config.yaml
train_examples: 48750
mlp_ratio: 3
bias: "all"
layer_scale_init: 1.0
pooling: "class_token"
nesterov: false
Rows from block 4, named by matrix and row number. Rows with one number belong to one attention dimension. Each number is 128 + 24 x the weight over its row's rms, rounded and kept within 0 to 255. All counts start at 0. Numbers have three digits each. After the name is the row's rms in percent of the matrix's.
# q: attention query (model.blocks.4.attn.q.weight, 128x128), inputs 0-127
# k: attention key (model.blocks.4.attn.k.weight, 128x128), inputs 0-127
q.72 092:103138129111139129108113096153120123105086163084123097128126102114120145104135107142164135129121178127155145133105165116122110141129149168126090104145127127078075141147107127154079150176151128124143103117129140119137072122164117107129089115152119078089102127132120093125127143140132170109151105143097120101163136176117122139103138095167141138077105099113113148098118131110140119146081
k.72 103:154145127136116091129147126168118098153146177134095141140130140088147137085135119138174101148122148091110077108129105141147113128109129133120146124147100119139080160111150148127150079155131114093121168133115089161126128103103134090071163078130128139073073104115124105153134158140112110145151140132108089115119166120108098116170104099131116121129115111114173119159127134135145130116114
q.73 104:153167096111126115130119114134159139110145141132135154160153141123139107181153165129109166152160114085094123069166154148126146157123162131122116142106116146160064129103154134152110118102111132100169114111089120126162115158152110119098143108127133091128110111113120123139135134117115080123125100122148104122081133080138129094054119136084126133095134142143118124132112117153092133167116
k.73 094:099118124153125168187143098128100134159121166165156157121108150117070112127137168129107094106128161104166094150098155159105123130137152134102112147120114114111112131102137126128140138094160143124152094098115168166132137133118166125105086100109099121090127157120173127123091099125109154139105156123124124134110111149082136134124149168135087116131119087117127118152106115067109090121127
q.74 103:152121114078179113165114137147108133101161127140144135153133101146132142128168111110125113124131116124115074135113140107088128136108114090124135148083097146164210151123125146132151086131110134124108118123132146148095084171133138137142108153116130144131138111152121123103112125166210150140102098092129119148120135100103172151112128125099127120119089118117130121092111111107083097129161
k.74 104:144083159148172107097121133079118160116150116113134108121132113115116100102120142140118122132148101101104132094126096143131127118148097104156182135140144130122146124135130104177115132121097084145120122156131079105170110128100129123096102140115144102108141171117097172087090133155134134084124135125133075117084129150142135167142120156170152097097151157167107118131117148153144146106083
q.75 084:130124102131135106143124102107126099142148115119153167135112088118114110124140111170126112116173098094090125119118098133117107112151138142143130121158123119093165154128087158123164187151112143140113100139108157139157131110155097163143139165147075205075148148132167159151106104146106181128111151157112145156133108139138131092142112098105168135141115125144172124141132123103127136133125
k.75 086:155136096125113087114132101149142132165165150129144157160127132109134113136143118142175168156125090135110158123145143152113146113130094163132148062154136134161117143178157142139138108130091143147137069096131137126143128130101093142148120146129141154151170162135167109130112129141140084130144090130140127134135100162105116143133104162095114129167149116156139110108165162161189149093124
q.76 096:176086135154131110174162090129135119139065127152104124127124150136128135100161169122109144149150132143146168109148110138178093077119117193149131156129160110087116113179112158157092115134122099131117119121086104147150150151135108127116170112145136118149129091153134128120172149137130120141153113142124142107170128124152125131139100115145102147135147094111102146149122146146180109128099
k.76 111:131154117129135104101113139162151110103085167119113124135093149143136126106119158108169133113141092117150119139175121111154131143140170148116098133123117153118078173130140098173121129120101114126121172152089109133095112111139124170145101106145113185150128141127120121175136123103130106142153083127106174135107141101126104133103169081109129196140106112099136132133161098147114100125156
q.77 109:125110083165132155095133119106114170171097148163124109137082108158156108108097110151151101105131117140122104142130155118159089117131111120130100113112109143096105150151118122133134166136129167126078166142127124109152112148143101139147156127126169164120122105099098106123130128114183111137085167141121120120158118106112152176085135132106168113176124132145141143153167161138084109119154
k.77 115:112153136120168159088102157095131142149164153115100123138153113171113139126160104100136144119106086129125122149136136101143143096118099144153127108114106134124137153126130150088125166151068154145144150171108156144156145151119126137118110118108159105147085101114119151153176166120152074109139116107153081105146156133169087116160108144126139098097089171118125129134144143138107085119124
q.78 095:092064140141095092142124130145146156078128184152145131176137137117114114139128077170125107101134136123152155145142129149152136141151120130123125096193116172131151129148149120082168130124115162114102161088116127129125116117144117131118139172173152121117150131133126160113154107148126113143125093106130084166141125131131156121092108116125131131107061147131089093142141102140110146137122
k.78 105:114113162134138109104113170132161091131125140129125182140158111110098149126155123128121116150162148122096137081107087109078100136155153103164157145147130171126179126110129182127125121149085165127153107120126110142144091162139116077099103123124122096155112144126139099119091154120118148132133134146123120131142119125105090118103138095116148179139134177129128084158084131166147126121107
q.79 100:149097084116170081108114162100108080118114144144125146135139098124115145167125130133138123100161128118139141110132129132134134099130115139145108125105114114160087136170140154146095150128132140148166136125053130109136154120135132112167101106107114099144137105143157190088121143091114151122126073119133131167095134144123153078119124147082140146108143142143169087113116134092088129154130
k.79 096:118132091103122086122156097117116111141177167143149143173096095109145139175133083146132125152155180136122171132135129125173124107086138111127136133147101125156131129131155109149121119073162147131135126109127152136140095124131108151092110143127092120103149146106187130109122103152115130153053134149122124162127092134141110159128117169137109159138151116115084094124131141141134140099095
q.80 106:136109146139156137156162059164159149131111136110114100109152078146113138063150086119128122147168119117126128113135136092148122105124104135089123136136118156153120066141110179094120147120129127110088165161126145108129127110134131109166125147174132152135101100140118131149126151122142123084180166129120104122098091132120138117139135110128149119099129107128095103071175102123126138113120
k.80 105:126150128117132169120137143098115144108143140166061103114131133132164118127105115139191129172151119141150148168134109158164114106125162122146161067107155102101128146089158141117085127136114092150112127179104096104107110109131125097097136123137120151135114125124147092156147106134148124102135140173147092099116119132094130129100120132076146149108160131125126120123105175103127173114146
q.81 103:093121145126118150111126110079144122134082118071110103135126120132167123154136108137104098111133138100135139140136161156124145123097146124163114118118130113123124159130098094138104139107131148158157151111090138137147107145143098163094077108114132084123107117194128099156130092131082121088140158122114158128125154149110141110111081169134123124061098109156099157134126148157100152126160
k.81 102:124160149119086147158081129132150103156121126102146180177141157106118167107113144126120170108112158118139137153129130126126155090143145125114133102139125083102128111100117142120091141160165125128135162147131100123134155103131144111089123140123137165123082122081161142079168110125114139163112120118097156096130130068114104148148154120131158091123112170104144103069122125150119119128141
q.82 112:089093110154123104127131129147142122122094138197087097124152108091130134100173146105124099157119158164125133124141164124103135089132086157129098143134118093103113120126183159121112131117134127144137132113131115100110166114111134097161111145103127104104132139130181156160181118096151111116137124128144118080092137127134093130155109170160138120132154112162138123085106115083158119102133
k.82 103:115144166063121121125134144124058136127146129133120159089107155182143145128123143134164123138144127129105159138131147149146138149138115075094126122108113147107147127142142115139136136145146110090154155168131103134076102122142162116123140157111116150139123118134143179141119093135114166139129137083151192137088157081137106114116144109101194148121167139125154133141100154111148137117125
q.83 101:074102126141104087134113123101128115137155111133154078133156081102090123157147157132143145148163089136104129143131138158120106133183122125143134109167140157179176177110133163125129118155136143120103116149122131134118135122105105123132145136110149141150135139112144120115168158143154118152124173166167115125093171126120114099082149143149164109183112125148119093135109108092166108119137
k.83 098:139101120076175116115140105150141124113133149086155122108111117155111126155135096110123134109120081132122116118118149162099117143108101136116145105131124122138136138046155170140164128166146145088155084120097172136115122145137138139122119132153136126129126122131158099097162081134140142138184112117154163112133098123104129111118121144174146158130138178109144128128176178149128083126100
q.84 095:129116152128152140175167142109111101161136121097130097123123148183120185136155110108159124138112155150153139141116084096132159116094142104193122158181119099133121129141148174133068145151122110136099125133136122167116163098114166134152130113106126130094109120132158127095156119083120126141149127150088145108086160109126132143144140121114092168112121138151138093096102128130138138116114
k.84 096:140153093152115084136180154130118123134108127150118125104101098138160128153114147133160092134160147105159116134155121150176140199083123130100106148106108099132147110164149121142091111113172147149095134116141083140148128106137133151139108131103087146162128128156085116124126135115112109102114138137107184152090158122145159158113137093142135147104152127150144155140125106071131096150122
q.85 101:130128146134090138104115149076101137139158073111092162110124131163155165129104112162094155129123128162132109127107166160141124094140123122143121131187108100162129117121103173108052091183122112155113092140133152141122109124126132092122126105117149117145108115116136107128108111100142138136137129105115109103113194129129134128143159178130158163136162117142141105108101105109099134140127
k.85 095:154108084124124129157126132139137145159130136134095127125054069142146103156103156121112154101089145136171156122179144147146120149103156117102127134133118137165142160099100143131157114116113150115154095121131098120129112140099100170108137119120134136129173164143153169160222132129141149136142150091114139134148105173158124120110113124144136115116118137100154108138128164133119134150121
q.86 097:141115135106109131143181125156120127159133112111108101125133164111131157130156104080124087132106116116147119139098133137111134103095130127124130105089110095105158168149134152139129123106136119140142134093144114132107102115114123184101120098104085134161115128154104125161151106121100142172196118125106154116117126116106139142164071151137111167092134093122143138105155100139100147174197
k.86 099:157138152133074115138127144117155106141151115084111130113101152126091145104142127130151096077141132123142171126082120117132150099142110157104132111132115132103049117158131148121109121158138097100084123131148081083156106127137143144123108142153129157166136165109152120103115154106117132118113126145095196087110169154160120152134149113125091151141120117150158150125125136152150147096142
q.87 096:159111116120152141114110134134149113142109084145106117104088133149087102123103137138141142128135130134160140159132098079118084146122106148147134124094143122114089115158117126116070151177160081173098110152150098090140123107141132082159128106148087131156147151134157113155132111145105157120144068132105144152135086143163121142076138110146143127143114127131113146151093126163163119151156
k.87 103:159106126114120063100128119162138131127140168095135082140112105136156131169126124117110116143133128148134149119151114152171135143126098119143098091098112119175136136183068124118104116081146138138077156132150100144166116096124094178094150117163142096156151117142071130128149137119127095142113121142144109134158110123109130101145124105114112156140142111112105149094174111144104146144129
q.88 090:155144127167140164123086089124169156079120128098081132108102124113109134125105103127129196114134111133132140086137146130092159132128105159114161127117078154184126117148130092102130107120103135096136131147079079135142087131110136145102154113125119127138177136146105134199105095121111110097130092122151095139141130088123112123174119141123135128140138113138149151107108118110116133116121
k.88 105:109144140145131093162127096103129157147123121170091158113125115096089151118084121104124141078155101161169121102088146123117106155118116134109162133154120126135146110152121136087134133134131090136120104158098115112119174149132120102137150149154107099113103121139151094151084113107148138104145178105111150136126103137094151137107105148086145106134122052136164112116172095126111115114093
q.89 103:114087153112170093145097132112142112085095153155116121116139147161167165149122080103151152169122108166152105143149114115135119108102139130123108137104096105133126146165155167144068112122125116148160130109152079098110137176152108126149097107134163120095102112131097104135135146156118120156123125155127136120106118141099158145116128195119114164130110127146106092115125142111096145095154
k.89 103:123113148124155095095154169130113126154107176161124148135092127108120157131142172136128077080126102146126172120125124133161125088131108093120149158174151170114140159143124136113147102138149104109122152160114077145111173122138132131099102066094133118150120157119135159104105119108130114075123129169146147111143109119148113158108154104075143146131137153127129142152157117132135098108103
q.90 096:167111140099121158149098132135117130133085147118101132149076150107118113176094098153077096155151100097107149120104136138155113145149090121091128148093116167144112134116091098133127117124123128120132134143162171108102113133120121111149146155162137140139148125129067143126168100156153098127082128128143156180101115134136131132175130151170124061162110109117123120134125105118122132099134
k.90 105:071112159122122121120102147129134130094144142143120108147114146149141137128121151127092096135061134142159134129158142140063138141114163099156133071128146154083106140094098139096118104128089115128131133152117131030133117137140122146087088134155148100105124111119142111135092160109135090119145147136170112148140113140112126116106149103127143137150124160128115133095153104128145135086132
q.91 099:117103075137088114154130127113111136162142145149130129160166069157097126123134095131139116121126161115107113112120126139145167130163155153173134118145095124121148127125112152126169115142157142147102090148129140142125139133138131109097151128097110126096115147093140149133134124132169099108135121130167066112136138097075138216099145135146121156133117146149126144063128126174145113134142
k.91 096:142085150125136138133122132099155140102133094134111156124140129119115087085158126102134131096131136119122134155095158131152103168109118111100134141156077128151162146107136138158132130096099170118154116122114121150132147148137108139119128118135127121130152147154077131088120104157106131143155127104167109147147149115127159146147066164115192164056166116130167106145119137152129110177105
q.92 099:100149119153142140177085138145160155164127121136141094105091115144144120124125144138109150127152137146137117101149143156165123144101124134152130130173128137100119148145130122142126166148102180126138137103174110144155140145128148142165117122105095148088111147181136134129156094117124107139178104125162108124131146089140182130114121111087122161095138047162158155150096133114135143152145
k.92 100:111139140124095112155120130138180121124144136140104159066141151129095118116160113116142129149110118115144116125142091195140109119179154113090114150148143102097176146164145088145121167165120125147115147183144113142180128148125132126137117109129144165096108145149108139192175113085138096153123142123141129126107152144152134128156130094160113117125144115097134149135115114148151089102127
q.93 091:118089086094124141107099122088110125140149119105149114128156135114139131152158124113127139105130142122159136102071151171128126141143141124143100149128119096091093150116141153138116163147168114130158105149132148127186123147105153105113112096085120090118145122160179114097165125121140132140096144140089137088059127116139124131076124152144105082158119124115171116136104107142142100160136
k.93 089:140089097113122115122087102190119114126148143143157131132071128126094158131138157160131130105095136120136135127124141186125140167061083104108118107104100146124076131120124138172153117127131152138169138147114148142151120123108159155138124117145141159106160105132116142101116159147104157121149121085145180130087110144145094117128109134173083113137108127140154148113091121131112095115129
q.94 094:129099127123130115136142095149123085100115169134100111097141142106115100140129143107103156154092120110147126109093103151100117127129106110140118133118167148124114138159125121124144094143141139084076141073141096098128130137083156131074102115093139128161139159163092123193149101108144095163093100142103169123105096170133092114137110164118131132121113160146134131172112148140118132155139
k.94 099:094134122131161076134122116145153139134101111155153149145125116154075156163117141105120131079186160106171163136103132105128137168145137112178115126129091171101102109163121132121111127154128124091134179165095122138115117170135132082126123135145143107161113106123126090112125130102087128132118159136150176083129103123094107124140148082121127138154105138111109107143137125136111086122121
q.95 103:083106096109108128114132103106120121086107128142156109150183112139137144114118144137097122086130086109109103154087116117116120104104136152154121131118188172110148071102135124085103118079120114104141142132123128125100195120085181123111112139140121138141129122119151134163152129134082126084140137149107124149118100139108112147120157132161098170148141164125145125110148135076130138120129
k.95 117:104118089153137112131154083114101110088155099162118114143160168147116133120138144123125121139148124153144185179098136093132131131127126051142134113133144152135117110154158085107118120136109133114152164101088124135088175141116113136136158152156152139130134116131129130150132148138127154127172101086194089170128169146108118149136119113088152141118105110139135108119092114107124103133098
q.96 104:141090157107134153163115093115180092149090158155099119128098144070140078140160160131176158117108107141092158108130108111103109146096095133125129133141086138092100108127106142145152128158153120148122098104135104090106119122118155147164110114084116114122132094142160115109134114139139091101112128142119166158134137137141140114117135118088102160180132137085149130103142107132106102154140
k.96 104:117141128125109096142071083098119112127153095117113111133121104154180110058147178132142153140135158123126168124152145149114116120132105147107135113084179152119139134144111155136107128140134109137190100180086141123173146141104141124088106177155149116101101135153138119160111159105123117108135147140124138175129097140128118147076143116129112131146121162101150112100131130125137132108118
q.97 104:083138150126093142157090146135122114127171137119147103139122107116139142132184163107180139114123136115126131097121095160142111071136178126101143115135159156125115143160160137141102064147119143112130132152100126123136132127167128141168209124128095133141162138185121113140141110142087112134167142174145135104116123129107107147150162147106133111103137107138169106116143125123142127145148
k.97 107:129120184116085164147165103151111135122131169118154127130114150138110165100108114087148135115110117118144141131102201134166113143118109162164165094072093136098108096124098134163138109098139127125118154103142120175099150096125136111121133102110131145086126110128154114095163083159116114149159118111118135125110100132125123141141133102141092104116155115141148182157116154140143102129145
q.98 100:117129129119108157174108174186112127157129096132139168148148133125155146133148134112171176098151121107148100122140090129131127133122114148161139100115151132137135097102122108161137143121143108130063110082141080105107139151163090134174126096109138107097146160160134125113128132103175099107125135143141127140080130141152136134100090114113113128122132116168186120159124134092117103161124
k.98 113:124143147115130156143104124067139163136161132161140146132144169147097158094145151150107130152130130147169162108159161078132153134121111107118143164105153093103092137148129134128174128152144141112132163145104091145089142108149173135146113090124156127116131108144123139167117156154104090116139121137103107162122109119110122153091164121130140117162130107094112128151094089084179135160132
q.99 108:153108138106117189114138120157116117121108152141138155092124124133145101109090109148127178120127158158139130146125126156123149143128115112115111083139158113149156103106168160142122135115111126178121157080115150133132117134157134158111096136109167147162119121109125134092106172115118140120115136137139112146105102148109170081132078189151158092169110135164110131141114094094074149127114
k.99 102:152115118114129090117121174106085132089124093130166131097167137143108113163141091126117144119126120127093133160126127119165121126152157114102170167103122118110122149122153149081106140155162106118125142142125090136109137133099108078159135077151102140102114108099117103124118115132145080092118126114140172153135144121127080118163126170082120139131135080095097158113096087136129113133145
q.100 100:084132148131117147152106111078107088167103100144125135143162194140085123111121113103115125138127114127139140106156126138148137159108116121068158130135119145125114116148148111110124171206156156146103128119152121144128102109163117115127197172101129087116137110146123121140111116113086124126153127124137120109129135164131137106146135178182110150149127142152121116103139117147109119088097
k.100 098:114150142109149123131174145117162152078123092131147111132165118115154165123133107148120101133132160091125090116090120094119128159126092111160147100112131126089153110192136166121117081143165124140109151138123165148126114105096138117151127106145145135138174151122116121114091114136114145149168114107079153101119103082132140119140116115074126129145162089145161151121093082099137132137122
q.101 096:136112105104123127160120111086096131149131098122098117158117151141129125105076160093121099140093122133145122154128143149114163094147113112138154093151109142092142130132128081124107088153103127091144122154141124103142139130109121104124136123093136163141143117145174153117146122119167153140148133108142124117125151093117104162162170131084082103125105123176170185156121185160109096155132
k.101 096:141100095134117168094154102174133075142114187144086158135107115132113154138148098171142106108150144166142110110115191126108097097142162112137106092142122122139125099121153127126151103143143132130146137099114088128129111101182122132157105092095113126141148156117123146137155131129140104123109146166153103129142070134119147137096105087114128135117118145122149132165159175129172111116125
q.102 111:120157132121141126125132133127134154146056135159151109081115088104145113112153128155163123160116121151120135188159121131144103141155119121135078145140114125176151137144153195139118142106095137101110122118119118108151156132103159123128106109179108131117157155128102149116127147151125091142109101117130134154148103073129097131148078192121132130144087104112079126135125112100114120133121
k.102 100:130130128170107134174143121120116140111115116123162177165163128114135100149101150124133130120121151128110150152174119090175125152160106134116108095152142128121136138136201127141102128125180110121106092093118117099124138161104122163078140106126118129149156119099105115159118135145136149100079122097162092156119142137136104094148101164126111142156145150116119161094099108172121148091157
q.103 103:146121069156144119133126162154154160128143115123170160093146111153117166117133127174129093069096110106088096120125110117113104114116102157158103137145159142159142113162112136081111133106108112120137134089153169107122111115115152124151122117118130099132124163158128131111103156122157153115143127170083075128159169135129133180141101133130151159152153104132091101131153108117099121141127
k.103 092:156153125155144126118109154143080152160120151135093183108139158148090121139106136133108110101119147174161144129140151083134090134136131148112142130142206130132142149161102085128137167172128119113076104131149131177128134146130101161080135109142139141114121146152124117104151139131144118124141119123130132146118122122145145145156105138126139069163140169159138151111177099172098118119135
q.104 102:149119117118083098188119106175166092141128142118128111100126114118113114136162131145158138152135090145103089135140122117140115142131156134144172138123153120094174145128138116126136131113123144175091126137120143112098128098177159120093079132151146156097119133161087112200126151162132137148125104123153118130134134122113136127123162159128172116158102113111129116086062146132142095130108
k.104 097:105152142127086138132128132143150134149121164149170069123173126069124164147098098156126139138140070124158102161133107114151111117129102146124151116092160096140127136125120137171140125116116103108153088124136155182112127148153120152113113150129144086131130074107155114153090117138088141099092151109163143146141146116157115093132124137112108150124125084111116146085097130136095108142111
q.105 110:117155157086100144123130150114114144136106141111078143096112092137128124131149121084140153121122140124169115169181144125161114156099137148076090105122121120074144108133136128141134145111116119124138146130116105140094127142117064158090144149115183116151121109101145104119133138098098088127146140112113126145069106117120137092137085126114089090129072141140178133120126133111140143103127
k.105 108:109106112102140105135117113108096153121079091159097118158113130122121147121139107103164122123102155113131133145160092127136163161142162112114134154149146132154082107136134144082091126144159139099142143158107130102083140102101143129140177119102119118126082100143113089125171140160134116130188134104116165101127112121135074143118103116136137112109071145118145132176100086128109142136157
q.106 099:099114118151124176142125088125143119121167163098129125092112161129113117118105129157104153090130071086157154067106111137154191168104105158155155163139131106154132093106142096120107131131149112171135135154111110123136143117151092102148119134099092104103098119130100109117123127161129144114119131142145147161109109138181137097109127106152135109134118133122093139138127114185136105139095
k.106 095:121152147083147157097122151119148155128111095108102091135137141166132119139119106146100128156131121086124123100092114137135126146104065129111136162106085099075141102196140151140102110164098127116164127147080142131146105176101151136164094088116149127137128090147116159149087154078149132094138080155145127144121119132127148120103144128129135165135128103147139144138121141114115123146125
q.107 100:113150137155121101085141098080135100119127131113112147147139180089113129120134119118111122150087114105148130154099125105150117145105142141125148151114141101163123151133099093110112091100141148068115083139152107091128166153084114092138125173133161090117147147118126066157152130172141113125112160128156138152148090113117136137119098152104114122139137082160116148157111147155125153140094
k.107 093:113092102135160186065142137095186145128124107145117118150138155125142150143125094130118158130129140113131145143111123090117096126136085120140089128110099102135086090117139163157139144115128127097130128119084182151139147147130117152147124124138141115137137151144143146158144154113153149120087062111143123118156148114143138135164106125201125147145186106115138111125116118158127144086118
q.108 098:123100119132171110094099176157124119128133107135120138137132053123126135119120109135113107132136150137114114108135115170115169106108094137157117129114134147164059101117129133110163149164154110146114137111140114123099111160109098151159185158146140157158149100112146186099090180115127105139126078123146112139117113084137129115163116137112138163152100096148144105163142114122127126125145
k.108 098:114092115095149123141171164088111070139129141122122143116133171137113077153099157133124070131118151125160116160147152112134132138145128129134156132139098150140117148110094108126132110133152122149098128121136128109116181121121085075193134111073144111089094133147114137104161137080145138120129161121110140117109114160141151141111104126093142123142144107120109128180123131092125076110128
q.109 098:113148119146127124126076129096148106153140100135117129158115138119096095116145098147122087144159158096138157120094157119125155164078115105143100130120153166074140116176135103118099144163098109109149101109128135110088106139181117172173127098140127124093142123087135146123149117085123129128173075123081127105166144124148169124118109142099125149144133139143127108124116134136141124153163
k.109 099:099170127135150164118104138099157139109104142118111167179160097136107140074138136161135141149062170119157138104122107111124122163114145144119146101150157142122127109177135112134145105114140115131127146124157152083145137087145139128108117111120086096117135102107074154099107154104091161131150107165134172151102152143104165131122100135130149094118141130110162136137168146115124099125098
q.110 090:157169178107129163129158123144157135080148077133147148163116141094162116153136094131140100141151143104095157149105158111122118098122138089146143082103123165094167123128140176169070092098124116128128109110101095122145142109127152142143111149149105117118133124099118107143102122121119129130165084138111166105114118109157140128140135107069126147112143111120091162138134086120141118139107
k.110 095:144083156122090150125134136124152136147163150116120139133127124191078097149136132125150167138144137092092180126115110112092113134086106116131135106091125117085131138129170142114157153099113154155163173141120126155095151128131142164073132114145158137107133133096100127149132128122133139109148116112127132173087116138113157081091137177180116109114148130108112111099146115152132113156112
q.111 108:143085142119125111142155093134143128142149164165157173144158096155134111155129129130074118118131086113078144130143138131103086131126133124113167125118152135116116120117085100149141125175147120188142116146136129148128115071181109144159126139127127124111113161124095095112122143120105175122099133118109125123131112152147038144155107141160169147124165140133117113135110109125155116109128
k.111 099:081196092113161159166113186149142111130132138140115147124127137103116124092126120114104067116112153114131116139148126130120103118107079085163131137136140115123150142142098123163150131078103138113132149150122132151162135155136147136089127111139102137141101113144162082114121097107112162159159132078126138129137125126106131128185134118158190124119135120161140097099140127107143168119142
q.112 099:124080156098087158088134090094118062128086154113124147144106178066125145109156120146151128131109136115099183155114141082141163139141116113119135114100124133080130143071147140120136140171154132136138126147128122096139115125145162177129127133124103130127121097101098128135112146116100153143093162154101149130131122143129139100136155142138102123102146134102112136073128116112095116111109
k.112 101:115105141080131123132124142127131132083102097118108121128097149118134117147142121132155175154151135164074105156087125152084127105154141137133138096121103167106161151093146125150153143096139111134149128170122129123140141153147142146106122130135135167142139159074168078129129110063126105128120114188143164138107142108103149116136155124098102149152161147094139094091122147122098106139106
q.113 100:146167141153120151096140141131152103098103051148165122087185175127151128145129141122131147171150141118109184138147118120156144135151170111136118148129145127152122156123118126123106162111132132089153156111139111165112161101108177103122126132104099120127133119150127123119087114129129163151128126084085143096113146131126137154136136111135108131125137115091087128125118098141126083056114
k.113 096:150103159131127100140145131103170123127149146105120118097164098149105131115161114137134153154143112074097154124098121116105102125137131118147084106108162135115153129101131125114129159120149143134088156142132116148137139179114104177111107146140127121119147133148152103110136107142087125144150139113095106145103113133159114108150068119104150188195123150123127108069115105096087143144083
q.114 096:138051153117128137123141108099103109202133129083131141108143100111134078126118122100168145179164116134160135107111143156118122098143154139132133126180116142161100145141127120129155140114142140118109146130130131108128162119129151136150154135111169117092117181158158125107168091119144125108139105139114115119133055086120130125144134156147137131170108123128160129136076150129121120103141
k.114 097:152135125122148149093134140154088142122100136100182163141141184080181109103165091106082108125120119096159131144128125111162120090102153126116153089085136160150122113127125128119132140080122133145151118090115131120160105128155124146133102121134136136136116107107130097101130136136161111168099129143088140160139094149126077165141130155135121123151134145087165135132138175111118119097168
q.115 089:082130090085105157121113131125096117134136159177139145126107170114113129134139122112149185129122136099131144133153143134096099112125162162136152131123159163153114142154101130091164104151128146118138094128139149128137106107149128144175171126138113062129125115148128134118125103140140116123140126183071104153077179130142091164112163119113161132117144120138129157116139137107099095151089
k.115 090:121180159130115132115135108162105120117127134122114093117098155121127148112099148089082115163114105112115141122126193134110103083127094114153106113140145188139124098175166168141104120158134108101130114129099116147128124130148129126118132121126149174137136135107171079082146118124155109152124124103154123113139119153097132179152135145121080103163135161104153128119149088142161115098097
q.116 095:156110116132172151077149107125104140125153130141116108131120061089126104116147129153138161103138110153137154092104110149096128176184116136119117122062149170165137108113128111159138120158124097114132137113115122123168188094132156111149175093121129114134115123117121084102112144164157105099149126143133121131164112146105077138108154115123121133131143147114115130131135153093148155158124
k.116 088:154150138102130102147114148136092153166133120117092123138153112159152138160116137119062074102080127143097159133170123137168103108099177159078122139111126148112137125083141117114157149125122129098149124126134121140143119159113168124123142112170128142166103152129095118085119137139188127135148150156115121139083123135070133140153143137145112127116161156126106134129118175161122112120152
q.117 096:104145128145153149099112128135096122128160164116124130102133123147137154087174135116137177132159113122161159155098147114099126106131099112117090138177149085161098083141128100147150172156133121139120141111156172151129104092104151093155154129140154100164100152117101155144170132118153136085119142148135128115152164153143179104113166106097153151142121130105111113099135127104138107153156
k.117 104:077165110145104091116105121107116096106078120130122146113144155119142149127143162106079098163208144106166124122137125142100129136112153144109136132120116162108135123140142131122116160128135083095088110184159138104137115132151135116132117128143156116102133172127123105107125130138126129135118137117101144165162086144133111135131189158149109117126127122118151122118104120118150088207154
q.118 085:136121126143148154124148131156124157152163181126102138138101066165163083110136096142159148140135128122187139104118155125107116150157100108120089178118134134091113148120140118090092074110147162126134169135125112155119069126139128150125133118149134109121129124101109109117139120115142109155132120082110096117120119128119147068106099107144105189139134157113082130143139126123140109106145
k.118 102:123156083152145134151135123147116178123110104100166158124116104145142069127161184095129163166118131087121117118109091135121175150127164130127110118106118133129155144125150137116119158158107091118128080124154116081137128146139126125105119139094133143180124128134121121093083142121142137145163139107116152121123119118166109145118145146153137141064106119130127197140150141129154074136116
q.119 116:146145103101161149106127094151127107134134131159165095139154116133098127137126127139161128116143130117141154116129163127160115130138105138122123147151135122117098110131155127143124165118143092092179122167141162086153148073137139118158086127141090096108165155105091147167147125154128135142183161141110119118134120087114133120133180122099125102141105043151115127118105127150120154178127
k.119 112:138113129101131144147152114156109106182109118099096153141125145159134135121142097119090122094123088108126137132096148152157102101111132107116125099098164137082123085134160111141097124129173120112096092161152157145142132128146162131132132075143123143119164153096119147106078144147097116150137090157156105154168132146111124130139163159155131087144158139121143162102093130120100078146103
q.120 105:177106131113144140159113106150150089118094103126111096133123159148143063142153090125114109143116137144122177102145142167125108163132077081131108143140114108097142113142125111128111134098103100131140163123150150132158150167143155164107126128146128190200125133094137168116148122128120130135119165129119151132126138123165094121189100126158137119150131096141127136100118128128149161120146
k.120 099:152119081142102124161109110105156121133118110108104124114132071128144127112167083128128127097113137111092144130135106186159105153161153183104149110120168101119135160131146141151108109132131129105112110124100154066145142154094126120086112153169099135157135135145133138156106089099109118094118158173092127119090161132157085107125124085120132092105119149102127124147105137124130144142141
q.121 097:158117175097159165121128189162137138102133102115093141130097094102135103137131124130115137128121102122143080137104097179125138121108158115114099142113145090133111136154142110122137093123141093104142147117145132175167153167108126144158128114130098145141086114161150082075110155125084139130122104111143137149099146145120146137143092096113141174147157108131118119141123124082171141105163
k.121 109:144139158126123123127095144080145113154113119149100141140107108134120108124128144130131142145106133068119121137133146140156110135158131136076080120107092145123111142096127115120146102120071163112157155074133126107139181164148118147120104136112152130124072155147177133112135140158162136108145143121116105146127100110160103113114105130157147144108099167112106092163119168151154117187167
q.122 106:108081130135154084134144126130121127122128126115151140164080083163144085120143109148167110120114125126154161149114128149134078118154155116129103144146164115130106133131094082113122123130156146140108115127160137115120124160097078151174125141136171086160123099095113138140158118111169153115072160118109110158124176127107086090116134151141166162119111103125156155155115122132146116131153
k.122 105:101121086144154165123082136150125153128114109112135125104114169066139127130102155090073112124173161086102162135122164097135153108170142094138149116154141155102118133105120149162154138143123117123109092132122123107166149137145131106119129147157118154134084160123160099153139120093160180119112146100095145087168109135127117155137149132122126120117170122100161147153129116114143132096109
q.123 105:127151151128099116142104111134120154138124150108087155099131150121142113154190163130120139112135083104121162105116098078175150172139062139148131156117158135125156107103135108108104106147153085135131128139095097158081128104127133131143131104124128167118164177121097117136132074150100146163137131117104107141121134091131113142186148108140108164127137118112138104143126112156133109096124
k.123 115:125144135116106134167118131117128157166096125169130154142132127160110101098135149132156124136096134096162140156103136130118105148080150144131113106106105124103114129145087094165160113169137122151141135174106108141124129136142160207135147134094146154102167101148130095143109083131082126104167135135093120101099110134128117097153074124101148082119136121141127115114077107109096133120136